Weights of a small masked image model: 6500 steps.
Rows from block 29, named by matrix and row number. Each number is 500 + 25 x the weight over its row's rms, rounded and kept within 0 to 999. All counts start at 0. Numbers have three digits each. After the name is the row's rms in percent of the matrix's.
# conv1: bottleneck pointwise conv (model.blocks.31.conv1.weight, 160x872x1x1), inputs 545-653
conv1.30 106:468504520522450504518482483494479489533465467500490513507505533456512472491485492465493482504534494491514534487476447493524455475476472493492474509526513449464515488477511495466579522498493485483482496551466491475546486506505497454486505527532563475465549506488499515458520503529492432411486478475517487507501404490492469473496
conv1.31 095:496503497434518493505471527490452481473510489482423485517500466471510513478513481455485516493495496499512499543502493484475494467553458481500468522497509469484478522505474496533503520430477452498456515473469456514529492448480500456453476503495496506484468500514485501563449494459481519476485480522524499503477448504509466495478
conv1.32 093:488500504475525458530509475474518516502492493461536501529498526451505486489472485513489495500498491475534485525518487450524549518545499503498536536526460491465507508492507524552517509518503536529519489498499483502487512503508519478524528484499465514455500521468483543557526519481499512504504480491471454499528438519527457541493
conv1.33 100:510504497510493505524470484487522485498444500531489530492502516508505477491534507507523537519515523499472531490511505518523494520467499482475524474510516476485458474493450459472496489512529492503509463484488502524515510508493481468450478499471498492496493498457504477468468502478498475463478475503468471504536478500495488513477
conv1.34 092:526507508502494468489503519524488482506560509506476504506514453526517519508549483497512500533503506512515504486528539476494564520511514507543531546523526533507523523484531510531513513528493524525539496509508577508502507475534510508532516495512463519472515525539507494523516501506501498536514507492505469502490520471498452488510
conv1.35 094:531497505514467455504495509504459486493532477503448497493502486520490509491550496496490488535465512510479479502502534474504539516500472492530537521522540495499499506496512453513521486530519518525540444488508576492494487482515467502499513494491481497500491491532493506510513500490507481533498488507482491506477527465489459496501
conv1.36 108:526505524478476475521542512495473487519498500505423483473507511526513493485500510469496482513486504498478492475514499422531466467440512491509497508505503515498438506507459475506498463513505526534531485490538512491505491493463495508482519491475499531486534459503503467484512501511486482488500515510474454499484520466502503486452
conv1.37 095:536502530518498504467495517490488475472508500523491504524500477471501505506540441485491511520481519489513519480440515485485500511507490499519499518509477497468509504494515520494523494508473491474501509506510537523515521479522524490527467492515463523478513534501496526518511511498514480535508500479493489501505527494487505492507
conv1.38 093:533493507507496510463502510543521466473492459559511500493489525513495499497503484482487503461560536519504533445500477509480469498431491533524463495540477494477513491483529511488544479533496533509519515495482488504513504544497511510509514502504530537478489510456502540486542512541498456511527510477497523492516528532476534498531
conv1.39 100:493501502506466540501488489494514504514476493495468523523504574474510473488483490493495538506507458506507550510484471401544430484468449483487480504533460447409485500513480500478482486528543499516467487522511451499504517519509503461473507524526506482534506480442488510507515501491497477476478517465517500490543487492485473460500
conv1.40 100:501498534537478503455503480513491449483485520513464490493491464502499443501489462454509482500485533499516560499469453511531474479501518521508490499484529487496504516489501484485513527452532443432474517497501482513533509469503524460489458531497507502488508517507534449503469489556498458473566531526491470504463476510498548507507
conv1.41 105:491501508491503522522495493482491502523505489482484556523510510468510497507506471510495500481548465517541499488513492485524483517487502500512502501536503475440538528458521530501549498522465527530526493495485467485524458516512488508516525505512498477505544507453475502492547487495509518505467532497510502499518485473496470503508
conv1.42 101:505494483482523499535501497500541520569471483490537522490499552505497496505528526492520477531523516473512497539584531477544509481528479493519501516480520482472475505479478511504500467512529510559515522468553488495514504527457492505460554518515500505541512532469521502517480495490512530481510468501494496505510492539518514510496
conv1.43 103:499494497499459485507512518496479505501490523490456482451499503517497518511529533525518505534511494516448559491516513505488491524491507489486551494494491503508512504474528528502532495560541525532516479486522572486508506522512503484533516488479510495526478517497510478485500526468492498485482457523495492481460503489509487493464
conv1.44 094:452507474484523507502489500472523511507490520528474515479502495504514480470520504476503555512493518477492534503516523496523506477473509481496498501485491492498479506453469481496473521492492480520500510485508498509491520497478524444484499495488475467506496522476512485474472485491468525485484478493514460496553456485509493522486
conv1.45 110:529491478443501489492439481492506471477505509457455523522497467488493561511462458462495526493493497502497484513468516509511457493501535485486513483492488525548478476497492512477462514452501454488475567494439466498507489483470499494473481496475494502436496470543512495513474465510483469518497505464479520500512489529519510506472
conv1.46 090:533501492488517514486460496510529500513481465522530519499499519518503475526507527518498524505508486492484498518518507511470505519513482492507498491503476467487529475480519515493497503517507497484489499457488530513454509529505502505509500511540518498491509519508519522487520504442490477496481503482503516510510512523501524470528
conv1.47 100:468504467460513498497508499472489497483507509517479503473497493504502496469519492479490542489495491487485509488519524487519510470448509485503466480484460512490464508461464487487469509481497484496469484486498484515475505507484511482475496497494484480510501528460495505505461471481478525488479478486513448493531451477510392485484
conv1.48 093:525501536495518514479513509480529506530492508538516498528500533511503537485502484486501521501471507499507554477494502470535504481479479507485490475504521502473510498474504524469523495539456540500485518499523472488523522526494525520501539509500478513526497513470459537506509520495508442496504499488491493509505512497495484529488
conv1.49 094:520505540503503437521494497506509489473533494505492512526505510420510482514534505492503509487525497511524533484511494482487500501496485511509534543508522501519531527526524521524493507544537498536531503526520473521499529452517528503523524516531488508499523518503504503521526513489502476496485481505524502503519488500502475508520
conv1.50 088:540496525514502494482510516490536512530492508505506490486501543511485547513500474476518531509480509495512542471486493498531440487464516498504525459499538500554504472505508517432531485521494524502503545510514516489525520528501518514514534514502506518537510512535493517490511500537509429499527503504497508513509527495497515517500
conv1.51 091:504497501484523501487486515500481486485520520515494536507509501538496551537506485484526545492531522491463502480497539521493505500487512513534495509527478522526539494488527518477478520524510463484507507473465537514465523512521500527510474506510503517480513500523496486466542515501502468496523514514510488502529478506485532501516
conv1.52 110:519502497494521512461518485493522504477498543469459491481500452500514473505539519507523497496461501523460585472487490436502449503454545507481526468470464508472501473480500495512474530459522524502479452500488488502462479478522498446510503506509441510448476537466492543510456497452534479478467464490453479486470470463490441476479
conv1.53 095:513501480497518510486473499503479474484505504515488493445503488526509541485500480471501512478499521465483496485496542510510506480453509477500476471492439530475476493482470481474434507480518508499466487477453460516495523516500526509479493489489464485519525533447501502482455488497483498505515482482514464506514508477509455490492
conv1.54 094:507499523497479477515486495486515462499496501499492548544511517478509521506529501510510505495551480519505526482495498498508482523492477508505508537525497493485536534489535529509524497539497523546529502506501518504507507509512518514535534506522509504471523517497499509499509506519472463494476514485527479503511454493486429487506
conv1.55 100:525494503463481504521486487491491521515507475463510511486505524511491510492497527511494489530513465531482521522512508497499509513506493489500536501501517480537511499492512525499561499532533523531493488469539552486507487520499479483504510505523500513495517494514493506504493524470486472504499460507474518496483501504485506492509
conv1.56 110:522497498491489482515481515505483482467466485557469505530507537469500486500494525492505515505535490522492538476492479401527448498486474498471464485522485449452480525473483499486491509498533501525480474515540417501472522477495498508488506521510485496450519475461469511507479523491511474443492483502511498502509487487490427486489
conv1.57 098:535482513481481482483503499489520497526492518500492490478498533522473506495504504497514503517497493496501535510488492449553472500496515491498500481509468502496510488534502514499511495507528508523491488517527498492500501510509495486508505515523484522489506485507501526487499505493466444504506488521477516487478551490498483527484
conv1.58 096:534486509495475479488492503489530501519489511503503497476507523516475527489501482500522516498502512497489529508503497480541486503498518490492510484506492503553514493517514521499518485518534521530499519504524517497513504518507496489514520521516492512493519486523498523483496498517490434503517489519464509493484545477498498510487
conv1.59 119:506500486483493498494509521510488445438501568433446538527504471495511498509517499461503453518445492489483554496425481518496408489517556502489476450434445550492497487532486474402495543468472449493514540500475494513505488501485493459494500525476528500505475518555530470499470499511482497482484537484463488522452475453517496491495
conv1.60 104:495500474462505495507503500501491447495490500519501507483504509508490506510522519429497522500469497494461501495534510485533480473418510494490472479479431520505481500467475475487398489460527501503467519459542456496482502501436518506460492495470493479513479515482507502539475456489473515487479501485512504488473493497553486481481
conv1.61 107:553507509534492488469508505509494485505511546522480499455504465478511476536502464500510486494508534496491535476467475479486476506487494501518508499507481509519527436529517499496495552497462540502520529499508503499475502503509533501520505517505475529529500535555526518496498500533545462506529509505495510509535530489500487489531
conv1.62 109:494498454440471508517474492500486499481476510503483505491499464515500513497505504489538492492491527501461500509491489518490503509502520488492522495478531464502464460481465488491523504487518484510486507470455499490536462506445434511431485488453512484436483484502506515487462488479478475500521474469483527496496501534482540488473
conv1.63 092:501501489502522500466488509502484494482493510518493519490502491519500503521512490501514534482517514490479501500491536499494512509484509495532490521512504512514529523474517516479491514510502451478517496491490562506464514493514498531518478512524495496487508509523502506459517487500487468505526518483517508504535513513472514464521
conv1.64 108:490502483466497492526496517502511443474491506520472544496501502515497527494542520409534511535489531501463500487511510511532473420457531479512436456500432534495462505481461427484489486439498493486456501455501446491524510481453486539435467500467470506488488515472514467475464474515474502491499510490497450499463502441518491471464
conv1.65 104:526503550458529426514517522495488514521533516517526516480497517494501529502520499490549482487536543499532525489551526498505534502480539519572554562502506509446521534439510541538527550548482528535566460511500537468481426486497499511522530489489456503448518545438491526531513508521512519532494521486530484510472499490498494555505
conv1.66 120:495495486478454493521497522492480481517498493487535497479490503463499469526483471506505493525467491484495441501505462505499523504522503508506569528496493482504519484516507478496511502532489477506506519515436509491483505515503504522504516477501560500504487539526509469503519507492513453477532488520515482511502460477524473492513
conv1.67 098:534504505470522515507491494500516515565461459490501526486505510523514493486506485490495542489547458501519518521520512478517455510474472493490518488504489463466500457489509543502512482522558511525506513490497475521491510542505496516468533527514507492544513496472523506496486488469478483464491477460512529506529482535496482489508
conv1.68 100:470499514532475514492504486505481530553525481522477524505504542459504470498473503485515543520517470497550525537527478419568500482475431483542494546544501447459499508464506511518543509533510488501501494520504496507526526497526528469486514510532514502493529495456474520519537501510509523491496497489507487491540473457482397436498
conv1.69 102:452498500517479515536504516487470475542514512458481481515490513483497480479557518457501458523494460512520473504513498451532499477499472508553488483465463540488493468520504501507525518519454535525513508492510438452540515510489510486489507497505530500544483531494522498545448466454532583505433443496557466509494421515534492507498
conv1.70 107:467485494508482493532524490496512487508462521535452525480499515516479470485536539486489527499499528504481523497505480475531447481488478495488495496524476445462465469469469469467505443526542491541513471500503494504528514498464469482470507478483487481485483485476515493497499487472501518462479464507500507504518468511528507524491
conv1.71 096:507501510481501521508494503459501514501509471504502527512511529485506508513502473511499519491513478500520524503541498468515503531513488503523508528538476487438544539497532540511521495526487542525504521493485473507507517513515519508527535500516477523502533518441481521495531503510503496561496527470516512498527532480503487509526
conv1.72 098:527492509455484465501504500495478473490530503516463484480500497527483520485516507496479488513460505512490508498514527470509533521508496495508518509511509508512492507481511462513534450535504529539533451479516550502500481500495487508491524481471469482475488466490508501494493508509496464508493510488461489496470510482497477518491
conv1.73 094:544501489489502525512514498515557502508487540468533489475499508504494497511498539492502502533494470491523523523526496492515512502552498490478452491528510489491523501445505514518497521457473524489492499504534465490496507506497520506495534522516492504510503530508513515517500493488513509494493503480484510508520527504497496499516
conv1.74 095:521485501479503467501506505490520441480501507516493512458499499499476507486512475435518494490478502495477483491508503514502485455482519491480462453497475540497458475486472463487473450460513494490459514527482442511527489486474482503474474468463496504510484497460504477475472494521481481486476514509470497495471508498500500507474
conv1.75 095:538500503445509520506490522511554492563444475507536501501495538531496539534461505481514530502561507493502510470517499515500477483516517499457442466473468507486489486483483518503466475466484523499476547469505446495498516544461498535472519534531509493523501517494510481458495512521502460475518488474516538507529495531478520494522
conv1.76 097:539510529511491503512503519534496513518575496489476505494502457499509503533540521480530478524516502489544488507531530444500572501516493509551580574520554517544509540500517508534512528551509510532556476503537580514478493471522522465528522500495456524480496512574490496544538508454507523543507477509519498497501527484495481497508
conv1.77 103:463502483498516521524479498477492496504517483476492499501504507492499466491546512464490491509456465490501499520520516473481466491509473495516506484516476483477520504489520437480511534496511517518505469518549485470496480507505516461477529511536501476536512530492549479545497512480496546489454491515537475494491477490516452525527
conv1.78 098:501499500493491480491524500502504493466514506510487508526502514508501517505510465505485516449481508484517488511500493512466524534522491513510508499517519508532508511488520539515565506491502532509504530449473497501532517531488520473522499505479522541472464528489509543511524524524470481547517512462483511493503549540518513513522
conv1.79 107:519501479465495499508511488498505489532470516510497491499496502515497519493482490474499506489520518501497504513526507509516509461483488491489501500497522480505456462476449486502509445490524487517495504474468506499523482518454445535427495500486513499453506463489518512474458481482479476491532486465482529509504512539494534479484
conv1.80 103:499500494498507534495476512515547411503484508494555459494497503514496521531446532453482546507516475476452509477499488526492439485481523506424418448461490517535486502479477539456422475450462516480418567498541445487525529559445523461450488520520513471502457533511523489489487486506498472497484499454517509495483488543516480524485
conv1.81 094:532504521483505522481489514500541497535452504528524478482502515517508545500452484491504553504483505487499529453482485525498453480505503504462430426505478521515493497463490523475483478480461516501458542507498427474513511521492517500486505508503485500520501514489489498483517511513505450490510505488517498505505489507493519520486
conv1.82 101:482500523492461508534488511504489496554496474494511509539508539484501516522490473474506482472543476500552510481510483478532467494473461493514483518520485442414517537453503533504514505531456521514534490498476458470512490514482479517503528501496521489468526499431473509501528489534510499495481523480544446504497460479500454498481
conv1.83 103:450500490474534540522494536493522521536551455475481501482500493496501484478541521459496479511517474509537459516547541452506507485511481496558544511483448501477508479535515506507511519529479540535529492485537494488489504501490506494495515508493465499548479521496495491581461530452521594523440468500556461512479475503522484504520
conv1.84 099:510505520510496468510480493505494476485513487494470523537511521422503494511534495487499513487544464493554511512467478491490479503503469507505533530517500483494518534514511518507529522527527503524500502508494449502509509468512525501508508508525489509467536500496507516506525527504494499502481511495518516502515500509490489510521
conv1.85 103:515493511508477456522485507505479485472505472475470521510506508452496498518540509503510501504538466510527493504493491491479495506495495508524529526521483479484517529485515520508516500530506517539511510507519470502513490477517510531518523499520502493493535510501503507501533502489498507508490515496522517498517520488504477494508
conv1.86 093:490510493525507538506486499481553500526500497499473458461502498489511474482532526458498534535510481499506511507520522493525509477498505478528525509510508485488469512475461467495498516496498502516509509524547483460546519487486544455460495500485455486522478512489523439473477493484482541480490485520511482495504472516537572532511
conv1.87 107:528480511475499459483483515493534485479501505503446517464493497483475504501488485498521530481493505487469501490491509470470440491500498507487514479467458519501472479526476502498464522463531478495432539494505446585500516467506502486485499468477471513507476505481524492465463511570465457507470457478469508490488497519497492524472
conv1.88 097:493504514508487494519495503504489468497503520493452534558506530483516516519539494486497530490550457497553506512483508475493470501482458495506482518539461533461513528496515508503515467506509510522479512512468447528505546503499523495511509487518495514477506492450499497491542514486476495490503500497530502498537467483483476478503